From a checkpoint of a small spectrogram flow-matching model: trained on melodies that start on their tonic, played by one synthesised instrument.
Rows from block 4 of a small spectrogram flow-matching model, named by matrix and row number. Rows with one number within an expert belong to one neuron, the router's apart. Each number is 128 + 32 x the weight over its row's rms, rounded and kept within 0 to 255. All counts start at 0. Numbers have three digits each. After the name is the row's rms in percent of the matrix's.
Before each expert's rows are labels from the 100 clips, of 14848 (inputs lightly noised), where the router gives the expert most weight on average: "peak on" is the class under the peak. Only what is clearly more common there than usual is listed. The data: melodies that start on their tonic, played by one synthesised instrument.
# router: slot weights (model.blocks.4.mlp.router.weight, 32x256), inputs 104-155
# up: expert up (model.blocks.4.mlp.up, 16x64x256), inputs 104-155
# down: expert down (model.blocks.4.mlp.down, 16x256x64, transposed), outputs 104-155

# expert 11
peak on: no note
router.22 098:173123125096174094118093153134120131147111199147128084147124116131150084121141136109125130099110144134162121160128155104122156132130152088125112162153077086
router.23 083:173087152128155114121134094147105085060100124085124140175139117154123171145122116155135138091099141109160084136115125143093122198119151146110086162201164040
up.0 093:132093130146127114109133077131128125111165113160159134184146158153203158099125088092106174143114150081141160072143131110111132156087150125109087125102061131
down.0 088:165063131118133068101075119131141085107070101089168121087193103153039109179143056108149133137159177114090134172096167132094126149131168103140106094154135122
up.1 099:127162137119073104144146136153094138128099149093105083076109138150104111145188212111159097112190158180179075166125135177135114159195154170130106154179148127
down.1 113:115186109141118173136130102099069135190134086129141162175069121083169078089139155136155095126130133144120173123215091175192148115136144159146140129074130153
up.2 081:064144135155124170139108158100105101139146089176150147147067201137132154054150107118105143160109099107144106162133084110106110091104079137141111097092054125
down.2 078:130082125123188163057115133077119103121145097138099106126095193074142098076102093078102170127109157094138098142073125188130142153168149169104111107160085103
up.3 087:083100153153151155173096120079120151135099135165082145120092158097129116110137153112133201159152114153056154113133151105124141095139081132148162138056143193
down.3 088:128157139153116074129185164155186135117107102137079173151138167097156191151149142134146139135064156129162150110125140094119170141105083131132110157127127149
up.4 100:111099118177100140115133128116107127137179080129088150115167120146129139115114095117148130149149150076181114141104127151142083177133146164128083100133096107
down.4 095:123166105139149064111083162099108097120157072105131026129110149132095098125104143079093170158114134138083132153127148154148170102161142155103117130144131168
up.5 084:168139166131069094081110070133141116091157136047140109094132160144110135137183157132164125133181122140139091155132125162115170144149095189092102140188145114
down.5 095:100222092132095079168063156146161119095108118104133083164100130133104075113133140090087067151052158145098151132136152141168180096121143115115123132094131159
up.6 097:166130151113126117145142122156108142172116163096125130097099142127132146125144151103085127099118080174156093103119095147111094139079109099091116166146152106
down.6 106:146136207114119146120134100126109144139106136113091164138132051120120132104185182191173088127143107121109140143148145154118151125181107107153188148149122141
up.7 100:137124156136164178126110163089120121116108081087073121131158093135123127140120119059070144106092096128161106135127123159163103113160115134105156095148131091
down.7 109:113209080148185116130125177136123144110181167160148135123117144127178132066105147116131070082144122166130079080127125168147113076139106152119115177140166116
up.8 088:061099148154104156157072135125146123102142173134089153124074141120104088120113171088093194160183131106158105142104115101158129132138087130146135131106116167
down.8 091:106145144170130097117174164181206099107111121179121163165156170109125182145136144141160119163087160126177153093148145089121181133101098147125090142132118140
up.9 118:132104199151142195137099099115124187114151101104121092122163092128188157102083085088067145130131135126103165101110119103165102128118144159094130123096172121
down.9 126:113141141152155164172104108120156104129130124106162084114105124136130143102112081104135136119155162104177104146084180121142205142124191131108141101126136118
up.10 079:175078070112121073132106090132147110055134115132111148107165127148123092150136124157185116109140156062180070107104121167124138163119187141137075149186120083
down.10 089:090152107132064102115090188142151099123118115131151114137122128160061120107166150098103060156123144190105181156134206123141169093141148103137135116145158149
up.11 111:029082132093138200156101113103099145117123129155135118121225118162145089090091072130141077171113136112099168114117147127146154142148122128144121114145065146
down.11 111:091171078160087211118167114159128135171164116146153152161085131138118162135123189126129132125136120153125125081176150141130153114064110182133117127141135170
up.12 085:129113117109113123153149085172099132106109200106111143118099147117134148129138159120106165106139111155178093122118123130117112184110136147137135192152168114
down.12 085:160166158119118152156131104145095155176097125131087205134095084092164144093222188158165103111202109134099149131151116168152154148164125144160193137134130135
up.13 132:137099138129209078124080154177155120114166163173148087171102117108155154136166109074110125149095128115150135104104155105156169164130125072134129167137047136
down.13 124:145088083137139077084149148193080179112094115146125158134145084139127086160099106135146090160114130111151153138142113094112125090101105109162145123112125124
up.14 085:105117136174115158112079122103174110108130140172137155128068171088094080101110183122099170159168132084151088135094098092121158116140059128131136110110109156
down.14 085:104131163167132109116164171184220128130111111205127176171182168096126151139131142137127119168086150125160158081153126090110165125082096170115095121105120132
up.15 135:123109145148187118127094147126130141167174147134147089154104087115161155126123084075090155157096086167147161108126108088180159145126083111159107152128050141
down.15 141:150114066107132102085142141206091163124076159142115128121121103139132101118118114091146083145122153120163118096128139089135122107111108104158134138138136116
up.16 108:151147143152091149099096138109195097163154139146145115130089161096149110080109137105105122177105150085196089134113110093133135125113059150126093122141094142
down.16 104:141083154139173142014159177158184121166099147209160128159149191105125081156113069126088110181120160095191106164110102115127152087076114152108108112111090109
up.17 111:125129099088125109141097116082086128139067099152140117129125177150135105107138106111181110158160189141123124118192168161129159083167127111130113179140120130
down.17 115:069106065150121135193134185149168107058122072126183146199081102136074163195122163114087157097134156167062185118134156141107109124084168156093170087143152126
up.18 089:002136126144124174135159123138132165134132128153089184141081127119139118090077145109123145140129073102133097104092076126162100114135065136146124108068132130
down.18 074:079173132127142144137180162158162113128088130173089186106122198045156142092100142094109143121092102130141140077135122112112153147114093164108126114121149127
up.19 087:153127153163093152188160048182115150069170151118137148214117145141170156144052137153090178122114113114172104066086083097133074169075132120069092144109122113
down.19 086:130101148102126120143087119141064111150105117060124134118160094118103104149158144141144123124231096120129093132121088118090068153164159108100155107160151115
up.20 112:038143144151069151121046154065115115120133101182177130124136168154142136101113098091129081155174170161101196083180169121142134143114098146108124127104144168
down.20 141:085139125145129132129102180114139096146145060188153081134057162107148131124114098094065179144114138169102141116131146137186183117089148157093159132086089148
up.21 090:111123117124117160148160090152093126157119196110124176097063141110145160108160147121123141126119102162154102148154085117113121143115096157154157180140144127
down.21 071:161137136103144134151158109121137159131097132141063206132067121046224136110177182144149148072157123087105145142139112172154143193175094139158188110158123110
up.22 091:094118099137137173139163106152078123137126148117105192125057187133140164085157149131108152125110080130147076172110072139103106135100101164125122142136103106
down.22 101:140139126123168147130114079075089151131126128098100154102079137052174103076138169134117145088167100120087110150116101190132113168181128167136156111160134106
up.23 098:042151138179066164126028147052110118130143095183143132136098176137136116077112125090134095158175158181097159090159165118151139144105070157131145120116130154
down.23 100:111124108151144134096142158133175123127133061167103104173084180095175162133121109116103175148071141143135118127120124139183187130092142177095150154115065140
up.24 092:024143124174095171132131127145112127122147163149108169133068141119140101074105161102098125117144090098162082105078094097176112127133089140135127134081138138
down.24 082:075154126143161140120168144178177087108092141175118159131110162050118136126111142112118134170124102137144139088150117107109158155122110180088115116108135130
up.25 091:097200114188128211116140146072117111126133104142139131141057161127161134130070108179084102119145098112101105168137086140143124049147116175080121099085129131
down.25 088:058120139123122226095146115115151161195131161164191192118161124114138064120123123134091164148166082133109102145138036135108114148075130212139135073091115091
up.26 091:045101125158120166130088111131145131110153171106124136131075125137122131114093151087077184141155110101133101134109096112183120121132090130130120125094124157
down.26 101:087149151174152143154156136181168091108110115158149171153138137095117154120132157101169152175116129138167146087151133061133151157102127173117081114095106131

# expert 15
peak on: A4
router.30 111:130116147146128159117129092161089165185124172119157175152115114072140055133124146163155134167095154065103128123157154071174145117118116094135187122095103063
router.31 099:080154164166092143144087056180109135119165132135193178171136110123124097129121133072111113110083144107137165100151142129143116165147106101166197118096130084
up.0 096:144122168158129111163096158123143155088180163185162127169118146142156136142149180088139122098079087162126153079137132106106129150149094102122149125130174160
down.0 097:159087089146135149104097141181151130108122097144160118100147107168119150157113135173128120104144142148058121154152148088104109110135104194110142128127107144
up.1 061:121147150105051123177115141108131125113072178099118165115087107157148119132107149174128068130130156109181106146120130119130097078079134162138127122124115141
down.1 066:059166123139125182120155063103106108142142116132162163116110127083120076100108137093158228124065132111141127144175112112172116124124137147136179092103111077
up.2 096:138141095113136132036152141092172167129156034068144087139122111130116123164114059148165166164116081127103107123151132126160161126169085151080139143110143100
down.2 097:111146128152135136192192105149169192173175165152051145193100166130147103078167135143074131202170110092145080125121113144149110106145137083130087169158113214
up.3 123:074110140101058159172145133103104131155110189056100154076162128115154130074103142173100138197098175117145129113099125122159134119066135116134143156143080079
down.3 128:064155095086074170127161130071106091134134135165116165084108086066087064072099145106141107121105136110145136157167169105086139100162184149152124120132122125
up.4 077:190093193101165069180075122128158139100180111196119161151112186112160114154164181160119107119127096087107135108126154104141159168152138109141154156130154176
down.4 080:155081153143143076107116176146128136120078115161212124107198080125101139141161128185140152140127167175141118160158164097121160146097156131156124139177114098
up.5 085:137122152072139092048166115104137164137101067078126062161118126143189141130101154163131107128117120114155057140140150103170176185170164155096131134135104093
down.5 086:110120160151117142224107083124207180162148160131070131162163081110099140089150152110120167160145140123122041118177144145157095161129159098192105147147108185
up.6 105:110182093138147098083101122162147117134156127165128099110196104087114108102172178072121107118167132136140155120135109122118143134199091097110137088118170054
down.6 112:188124174143114075125100137155148129147142134103023101057120140179177124188163115153143099094163115122062154100104116074174112075153081143074114180177112237
up.7 092:099118075155147172067169116085135132134112111089170117129183102104100114090131095107135175108117090122120084182159131112161182127164096152107130119130123071
down.7 100:154094101109110149183139064124168147126164194162040133176103157148154115078148152119100158134167070088081091113084114152130090110117121105147073197157130220
up.8 101:123131076119115153093168166115144149104076112088064117103151100162153168153096110106080120099169095161156063186097120160134174126140173181079059162170134116
down.8 101:119094142144122150154152089124175142161109152108043138148162120154148123126134102116162156150139110151133102139101107137206105123140091119147101140137113146
up.9 110:059123146126091170151143092118075115146132147087122156086174114121162126064086158127114137163105166098124158128114140152165123175061171121170150126134059071
down.9 110:106127124093088102146127159098125115114132098189099087090069080094120073074123152156132099157128115093149136093160171100074145093163180163145083167151122167
up.10 115:119085088118119137121173133146149138129078118127042161076163115149136141112131097138082154117165066133111116148113084139123117115069158229115110112106137172
down.10 110:160128120141167164094173078114120042133052155140112128148099179125116083134104061121166117118140124132157121115110075172172152141065142126109105117135108132
up.11 092:108106066170139142159128146135133111120090135105038144080151113153140150111107120125082165091175096137119117154076118146132109130065185226086067118132141168
down.11 087:127131111145184145081164069126107070146084157121096127156106167141126083171131068092152132106110102120155102160086080157212132140074122116112139134142130132
up.12 093:078110151152100139166146104079150128114127153100157179159098130132127146152100105103112082120066106124180119135119078124107124150103095138151116166150170085
down.12 085:101106064106153151078179065160145166102108167096182196125135139134122112105131137141154169134087122123078104179162155127122108123152079146179202124082089073
up.13 118:145153100112105062169111146188167151153132169117135150129077161158115091154126159117130058079115181121138151128143171126139102078123110116108156175144179137
down.13 120:134075121154092129088137126097155130103131085129120126051173122156163131156152084154152136109108104195086129180152106158132095141146079135129163097074080174
up.14 092:154149189083085082091089100157147141168125102102108124081094115160143146159119128158059094124160115110122147126113082112165143177117137142116103165199192174
down.14 098:098120164170132161114153090133139146181134163139170138064208175100106096110143137188203163138128123146090119126186140089175175090099124152174201065125106086
up.15 085:119114137178149124136072168132150099115146159141129072121171116117098147132190177082114148114143077118141101131125067105157184190128146144132076127155185121
down.15 085:094126146143171111161111112200137117161145189080115129089144097187092132172164137137147148087150124144060126142141131082173123107131087127181173154154143196
up.16 108:128102158090075128170140121081105146128139122069124134102130157143174127098081150196106076155101136135130120096125138115148138128098118132139144143129046101
down.16 110:052102168088155145165170112128136152150123134205173156142146120074118085090135139119139152160107121105170128143188170121107170120123207182161117114145091111
up.17 083:144081162128191130088100142087132183119198098124170079110168156140102127088120142150144142131096070169120104119150093111105129123176102141124156155114066086
down.17 092:158098163103183061176159128169141196137087110174120141119150056145176139128163120175105064160129092102158155129105113102117152119164162132159051185185097187
up.18 088:107131088167124173099149155110151103073096103043109087068173083163155165126091055105097177118159071176122097211090144151131177136117170211107062118137159192
down.18 084:113154148106133172135183118131134128153079171111098132173141143154155069105140101115150139135138086150163139145073104108188103125119103092150137145124147141
up.19 081:119127237128130091155012120129127087078108104137130100118143103084140184138133112131104129155157115179122162112081085107114155179128125117202058129143194187
down.19 085:078147155096155095115170128176097117162129102111164140094181127151089131151131145093191117102108145133128149122135160090176140114124086156136208111138117078
up.20 090:155142193132107112100077112122132130088142085137126114093124100156161137122143135200104072128176093143142159128118112107125165202124150125124077129168164142
down.20 086:112151197136136121129146092156139150184098136150190133103158154103096039135153151184176161153115129102120128144140151077217147100099136120158168098121117100
up.21 111:114066091152157139131136143140140136111100117141046151096161113162125153096120100128093160118139079119112116132108097139115129129079161219097117105117128176
down.21 108:145136119152184170087173072127125040133064143132109127169095172130131103133105072112164128129132117116168107126089069162188147145083132149086117128167125143
up.22 081:155099122105104167094209137132112155113113142075161130155147142148117100120121142108179108075114147116132095141153109144116141107125112131120160124151096052
down.22 086:145142130122138178171068074090191135138103198099071084134084146116166138095087128130079156130127092120052096134120118143123085156131164135164091089121152182
up.23 098:111096120124076168132167137108103160157129197073090158075141127120152124072097149181119153178101164110126110130097141135153116121075106122143163132138072084
down.23 101:102155094099091155133123101082107106127139141158121163117064095046093090056102168117127129108112127105147129132186181094067157128184177138157125116128133101
up.24 088:109128109077136067133094145128132095131143100115141119132144104146124142127114092143116065134099123150190136117092088138131115143179086134116117129151169037
down.24 084:090125108128158081132186113181162158115112165132133190109160122140108113202139104131181133127106157121128136134118145112185123087115091152125195117076090117
up.25 093:082113152130123117154154119083144127103133125107155164166110106122125150146111101113106074142075101141192115125113059120099118157133096136157085154146164066
down.25 080:095129073089145122107190065172145147115099189094154207129135133133111090115135152127178162130081124096127083188158161094138108106165087138173197132083100077
up.26 122:212094169189156126103092156122136120088173148219123083144107165125147162135202176118117208085133068129105073127135142110113154170126131155145122105152141192
down.26 113:147071097160125123097065167178128134128112129158160134145122083126059141166108132157086128114173124150061110148139152080085151123092160124170117098147157129

# expert 4
peak on: C6
router.8 101:148119129175079160087106129079171114178197189142139151106129182075152127128139163128113122130103150092158106155124086144100091145101116126127086092182135087
router.9 096:079121130149114146093085147088161107165125111092173123076077103145097112125099121171129122140125109118126140137148137139113133138109078154130127115163131107
up.0 093:129143186139092109095124085101109083151167104120144134139116158137144112075118210069144141153129158089135165084170126129111149181126075183156121114185148051
down.0 090:062103096087052133113146165075119079113126150094114112104109141152111073116171129160129093089119127118155145134130148118103151118147135155149159145112113155
up.1 099:095150127081170126193150084187045171096105085169094141202129103144154146126096124100144150074144107143102121074147158110177138157112132077093117116058136101
down.1 114:138170157140187054134149045168119150131083057134112161130138149106121135121134115072131122151136094161149116082145137156122127146133131086105100139110139077
up.2 102:050178135157174156196104102125095153148080095124132130161157051084103172206098049171155175112111079144138122155098147090181185119154169162091158095110095150
down.2 093:160161185131150115179066102101143074162055094154183110157122124096100120110130130098086208142150123162116174139133140167148118126142183109124108116094148129
up.3 112:086099165095125124100086098097086099082147080116170106113090099156122152109102145155160105144087099157145158070148101168088151177129062112145138135159115107
down.3 104:110091099088068169111167141134128097106151142118150133064170113140148094153123140154185148118114153142154135127151157081149141111172088133161160135119085189
up.4 095:110115117094175138175145088182042168089125082169067136190149116144156154124096131075149140079141116130079132080145142114155151159112123092089140136060119106
down.4 107:149167176146207066131178054158134150160087042147114153129128176105138150124140111089131124151135092148136118095155126171124125161148135101101108143125119084
up.5 089:082171106053162130206191087177051174121099086156110152201180106127149128118117101074154138129168118143126130102155150134179131160131154075117138124072117098
down.5 098:162183160145195046138131066149132174147100055142117148145104123096132170103128137079116126154104107132122129103124121181110118142150140078103101146105143098
up.6 107:180097081178160158113086137143122111070159138119133126122103139125123218156159088158094155151070105118149090151084111147121104129145129143130097123131112155
down.6 108:097140093097134107144156143220115190067101126131131158140076069180120148140115145153149031137184130133066159124094136092145098081124129150148123101115141157
up.7 098:114083124157136160133142146101130106168169156096147166090142135107127102134156056166093138201149136147104113167150108156113093105117124135158117136122149127
down.7 105:233145164182175071158103093096087092142131082141145088120082183170131157133137160082123191119134140131126157124119151108116156094188093109068125201143121127
up.8 079:144059140138130117133098138103136115134162168128143092122149182114145138191145077167101172170124180103181092135064071208061131150120168116211077128145109160
down.8 085:147118129134174078109110180144111147133107069157166131117111146074099159130099127101039172085142097123117121120153128167106153099161129098073149133123184068
up.9 118:131148125123122107173105105176153128061155162183152142180175156080176211200163063061127107168126148107126113137079093150100165105096147103108114155119074170
down.9 115:102159116076118094108091163142136164118151163190143118129132123081117163104106104106118108065080112144158122103155127148082147161101113117146162102111148137
up.10 074:105133159172112147156108135111087121139122125089079117089136075133133166135089083212141116161104154159191132102074145124164082128127146132182098138097132148
down.10 076:158153131182209125106107108112175104141117120141159136135101136117111149202127166106094117158159095108091130166116096157139110092140116115119122121193137088
up.11 081:128120109118086103116173121128167145179089169071103148058176133126136099148146093145124141139152197182178131123102108117130112118154154143198123154111147072
down.11 089:178151140171156054123112130096121107154168094122128140119091147142111144210137139087083155130135118143141124140108089169091154111151095116072161198139183166
up.12 077:120115144133127101103083128142120171073148147143081125180102122163130168173119084062119174133195180136122087107102143130146115121100145115147098181113115126
down.12 067:104163167161155116086112141104156094168111101161138151083145143082109132140096090142068110104096122125161070144129089203132109164136141133075131106142150040
up.13 120:199117169141114122104103169125132144157152176180085061096118118173131115160103151155100097154103203124180077135131112106128157150146096096167110160148120128
down.13 119:099083097126144140105155131155157100106087077115194188161146187167084078192136087108125115131205079167129126180151085147137139064114105136108143105077115131
up.14 092:108187053151094103122144124134132163199085156111137152119112107118111096145129136051164141105148133156149154136165177088164143101121097159114178127096119106
down.14 097:132097121122080127119104159107129109089139143133079129157137103107137088150151145107144083160182180132139113100088126135130146165102139088188098128096150202
up.15 099:148052113155154153134112160105140120138181167136163124110155180093111141147156068139075133186129125124143105198143076211083073109085108100082138136139117156
down.15 108:202137132135176102169150108170079127130148057174107100165101142140136192142137182103133151092096168151129160095139200117121174105200100139124148172157103096
up.16 104:097129180109094100087101063109122089120142085106152121092083104142139149099119190131157140160121105158143159052151154149091179178133047153151113129148129102
down.16 093:079146109107082163102148149077145109166120127095110137030139140110158082124141123136157148125101130162134154121147146087152126126187115114152167123104131178
up.17 096:159092188126109103115115132126150123131177174144107100162146152125128122201146096126103164157174199107124067130109065165086165139140130121199089138158122072
down.17 093:111170139129167064121134199099117110131079055134201121093117146121097096119099069107039156075128111117189102165139128193110119097172125112054165170085171117
up.18 115:122147143090127135184135055167101092069151101151136163108210126123173170173143069111113064169115123107145147135086029162131127141105163106090118183150093128
down.18 114:146138130124155113103134128145152149146180192186180146147117151075145188101148165097149158108049149115162128148173128134082155156104106094114143104162113111
up.19 088:147125187163143160119082082087075107098128088131138109103117124151169140062089110183123152129154100108119152101106131085127154123144114151130138168127160178
down.19 086:107114142199156192119158115129137076162132151147203161100156183155125119162141144159172190116095117139114151162174111127166107104115122145094128088164065070
up.20 125:105141103033154118186210103242111208177112118132079172132153085146142081140120096099140115163152141127114164113141151161174119134087176111110187166112147124
down.20 116:185152180089154062145146089136176200129113103120113087157055149094134149103172132113099128188125112129117137086121163181115102112150188019106133143088117152
up.21 107:160056153120121115093160140116145126162133169153111153101120172102141064130181178147127154140181161150078125132184107183086112150131118132154095087147176064
down.21 106:110175190110170066147106120085054146119159096145097088106136152126151200145105086084105134105056134159141121123114131165052156157176105113100178167092179178
up.22 087:109135158111096115097105076104116060109169089118164126128101141124137159107121184087171098136098137113131171065163096158079154168113069158119133129191130098
down.22 082:104074086090047167100166145114127118109159179129143132094146131128129098124152165179183136110110137140155128125140169095126146131135110152179168120134082185
up.23 112:156074088184169172113095152114134105119187151120171119113123156100064146154178104186086129140109100097148080194144103191109097109126117101098141116144078161
down.23 116:169138116091136089179147100219098132106100068127104129163109135174120156104146171118149113134168164147103174122110179078135148051179125125133147123106119139
up.24 092:172143138157083163086088152071103055130189135110171155115113183148154140075109159094122100145066172096125172114134101119092084156110090167123099132179167102
down.24 093:065091057108076170093169179121105106070138147145152122133105128181105085167132144173135093070180116118112138149138135108118155089106095179168165133131118164
up.25 120:159121131146120112125161142133174110166165194180106149149147183054095137136177185075142145143123179091105099185155120134065120094109156131060127108162127169
down.25 116:058129099077108110116141126123088105087131117208140154147116141144081081123117133119139093077157083154151143075163156118090172132107090157191180132098130142
up.26 080:124103161156102127137097136109070153068156132141061157174173107163132159103078117100128128134124161128171087088059125121152089173103164132201116158098113119
down.26 077:139126156180215119084162130090165075175107094128141098107116187109146132173131103125061139116120127106136102158131138192128097116159156132038107159182160034

# expert 13
peak on: G#4
router.26 111:073107126081163116143086132153093148151168191088128136150110109123156124137138093121134130155115168108131103135062166115168174134130105100136150128128133114
router.27 102:083139073115115187131146182168057163180147160100075147118145106121155081133089074111114135138130144145138129195093133138168112103119135123105141128139130116
up.0 098:096085150114172116178094093146087110080098112098147125178142120064163155095139106153142088187094172113161113056126097090162158132146143112140150127090146104
down.0 101:094166173116160119092129151120150112125057069204208105141192144116084119178073110113126147125156097185176145156163120114117113123129174170102109119127165112
up.1 110:109130154165147131119105067123124105105119113078159187162121125128178202148115098134124123134090172110173090135097086117153161133102077138146124143118151109
down.1 119:064190144113119119154160135063167147164048150091165134151160113127113106129106088080107159118172089161139086143157164133108128116152168086088117150127177121
up.2 134:136141133127120095171115139170153092127097130153089159094126129155115093132091120111119110104161158130094164133118142134136112140122181156152060117187128102
down.2 122:162115111112118143150088172140119110079142145108112132169101138162099093133123142169149085131096143125067140158128101139126111095164062167110117138091118156
up.3 076:123124161123122108162086091169138045084136097105165141145120140140147153170094131134100084174157036149095184077141118139107137100127140138081089086142091175
down.3 074:144095069189164140048186158144109120084154119133220101123158181137140137144118123153124133147125081156097140147093118071161053116145125171132126121091085092
up.4 115:143138128088048099156147165118111067076146131129074147119120154147125137089137211104119077102119177117195103113160113175080115174157117093129105155184135094
down.4 101:099107136105075092098146179107106036122174140110104064089105091127090112120165155151116143122102165129158122132116136110118144102172074108131087185093101192
up.5 125:098123093172152161116160103146137148121125130124141151143142105079132140164129087136102146144124100176155123188080104181090091101087110135085184105131117107
down.5 124:104145140096173143156166103127162144166108159114176118165116123145098065143147100110124167171175164111143103140122167187153084115068145114054175128113176115
up.6 080:147173167131096115106110105096105059125164090129135168135104134093136156130110144108131102166092136083169144092152100057110118177159078130111069096139088057
down.6 082:132104039154155097105150135160095053143178073138065116131086093135100136117179132126175105124105129123146138112096071105135120115159063134102134169093129101
up.7 071:134093147153133099182098121141160129159104125130108132103131101133100096191115080095099200155110188110096179120108166113148194118103142123163126168102058124
down.7 074:156144131158127151013116169086142125130203099123146179161111171104133161134141136105194093198130149139137148146144065129129144115142097150089137139172152115
up.8 073:099141131090139127109159102133180157155106177148100139090147104089089143157114089070107200201128146157174159148109146147128160140146118123152131154102047105
down.8 075:125118127119116147066105151125190124150167073082098179139145167151147173155190151148133151182159127139115150146127101143120155132127102165096159113178161151
up.9 091:142167137114073140144128126086094064106131060107139190137097119134114112128080159132115059169154096115138178066170109115101089164142112110084078085175115067
down.9 098:126100114184144080107137149145116072144182083117113096117105115139096163140132151153151169119099129127127162124097065100143098117152083159120080157104111112
up.10 144:155095217155164133166097116151116099128162075146098095081167115088158185121099130127167161134070078115164142105171109090144106126145094160131113105122072136
down.10 127:163130068150115145119164131161054096168194137126137121092155154162172150073162110135162117130162139112172118143184118113174082117148131102125146166067101142
up.11 088:130142152064105119114142158115140145088097125097168091172145127072100168193107108103113078177145178186128148070153160113109102120140119064078136119120124083
down.11 091:117133140174126124155115110132133083144160062201198127144156154084107161133146175170138170144171079180123150105146116083097128141123143203109126087111100153
up.12 083:117117142104115075050177089170199162181066144093154092117186098108127166171155120087121186153172129157137167122157081114136139141136113112170138148088144105
down.12 083:124118128118137056071134141118170126122207116191113149142132115091125189147151140090160138140127114110170131146136112131103127166127181088139151111117103169
up.13 088:139146176103082124127116110118102074104154045129098174122099133135132147124091151139121075165122096088133189081162093116113111175132115120114063099166117080
down.13 096:127081085183132084117154126162120084161181095138119076109123104153116152130149161152175149107109132141143139103146067103135079118135080145126103164108122078
up.14 084:145162174141117114139106101096101049140148056131137164133106121100129160148095153109153094167125128080155170069173113063133104168151081123102075095150095070
down.14 087:129122051196168098082140139160110071144204081141095111133097113140124167125156103121152133143107124116161143123106051115148098104171069141125100167082116094
up.15 079:133101108126110146166146096145106086108139110153092133147131124149084082146095119089123119156137157125137126114132172192123204115132186110095149145131036111
down.15 086:114130130195103157051134148125190103148150081054172112102107150144127173107177194154081122208173110159086174102123104135138121125144120149106113143209138139
up.16 076:111104125098175125157054093165121144102161109135133095130125130125120138134110136138160128174107144144173111141198159170146119135195124103151147161129059171
down.16 081:131107098101171122090137148156146130112135113162135184140151185214123093177170127167116100118138069146165114187173083156131110100151143201148174107174111178
up.17 086:137159177138109094131111106119117064104130081122159180144105116105132141129087150130116088167121111107139180044152103075112076164144089119096075062150125080
down.17 084:159093065166144096126146125161066073097188098128119117115101092109109137165141128134187129147078127149115171123074083088151073108123065117134095138052119121
up.18 064:148141120161063126115120123069136120226091124129100171140080179129092097111112159155107143134140147082125141166159117099135109148114060189159118198200225171
down.18 065:102084116116103059104070167097086135115116144111067173092118100108146147165110083065132140110105197060114084118103138191089130162162068065112140156084173117
up.19 086:132164147118085135106120138119103087110162072118107178136106142126117148115102164118125071163110125072166165089170081093118126189147092119119076094160109055
down.19 090:126088084159127076122142131160109059146171092137074102117119091143110146118158157119190140103117140144155134103128066090128114121154085164107096182098129103
up.20 097:141112143152133119104140083096169157193146192112105101055131139122149146123146135101112198127147139116103162177125152129140101134122131168136123142109085176
down.20 102:157123158091119098104154123139136153164205112138108136111091142148165103103171153109121083136117169087168140138154144175104148103117162118111141127131134144
up.21 101:133117216116180093178114126145120056180155086124092129083121133101120165145099143099140138175114138072168168117169094087157099127155096111118074143142067140
down.21 092:147155050200172088082152154174111095176218111146131094112107136152146161121208104141137084140123113116189120144132057114166074106182094126126102147070102128
up.22 100:133116164141150089167092056165131169145116107106173173137145155135180157173163097167093117143133148122117162111127119077144089102100105150171132124095142087
down.22 099:155152150089152101104132217135111163124060128162164131130122111076148109136098106054153156117099102128145149167079187143106130141081169107150114116079133103
up.23 081:146175149134097127088113127098102067120165076121130175135116145111122149130102144123129080169097126073155154104171085071113133178150077133111070083159099058
down.23 086:115108067161150081111151129162097071127167079145070120116108084156111139112155136128171132115111113126147130097107071091122108100161079164108109175102139097
up.24 108:119151112153109148103096071132129122087154095121149173131085139174136085129119099107109146134212056153052156122115143173130160072101170128102176114106080108
down.24 120:156128175156127163053172159140202151131135110098162168146105194134151114080183181188065150202159073126091173135073129133130131095122154139094131090157120140
up.25 099:129124108141156158116127100120137189150094171133103092129119119078181176170123119174137146130095126156158129169094123139127107149099081145080173130169128119
down.25 102:134103126067123127213151085132162138156111124132114128159118088169127067124156117094150189113141169126115095149157176213141084144074139134107145149111161180
up.26 106:111149143096061111145132116147106109101174102122103190119097139175173158119101163119083055118139135094135153083154070110127079175109140149165050112174148094
down.26 104:183073128085098121196129142175110129108139180100087117092125093158127094187113142097161134100092180142105159121092122131149098123105077099171095168086109149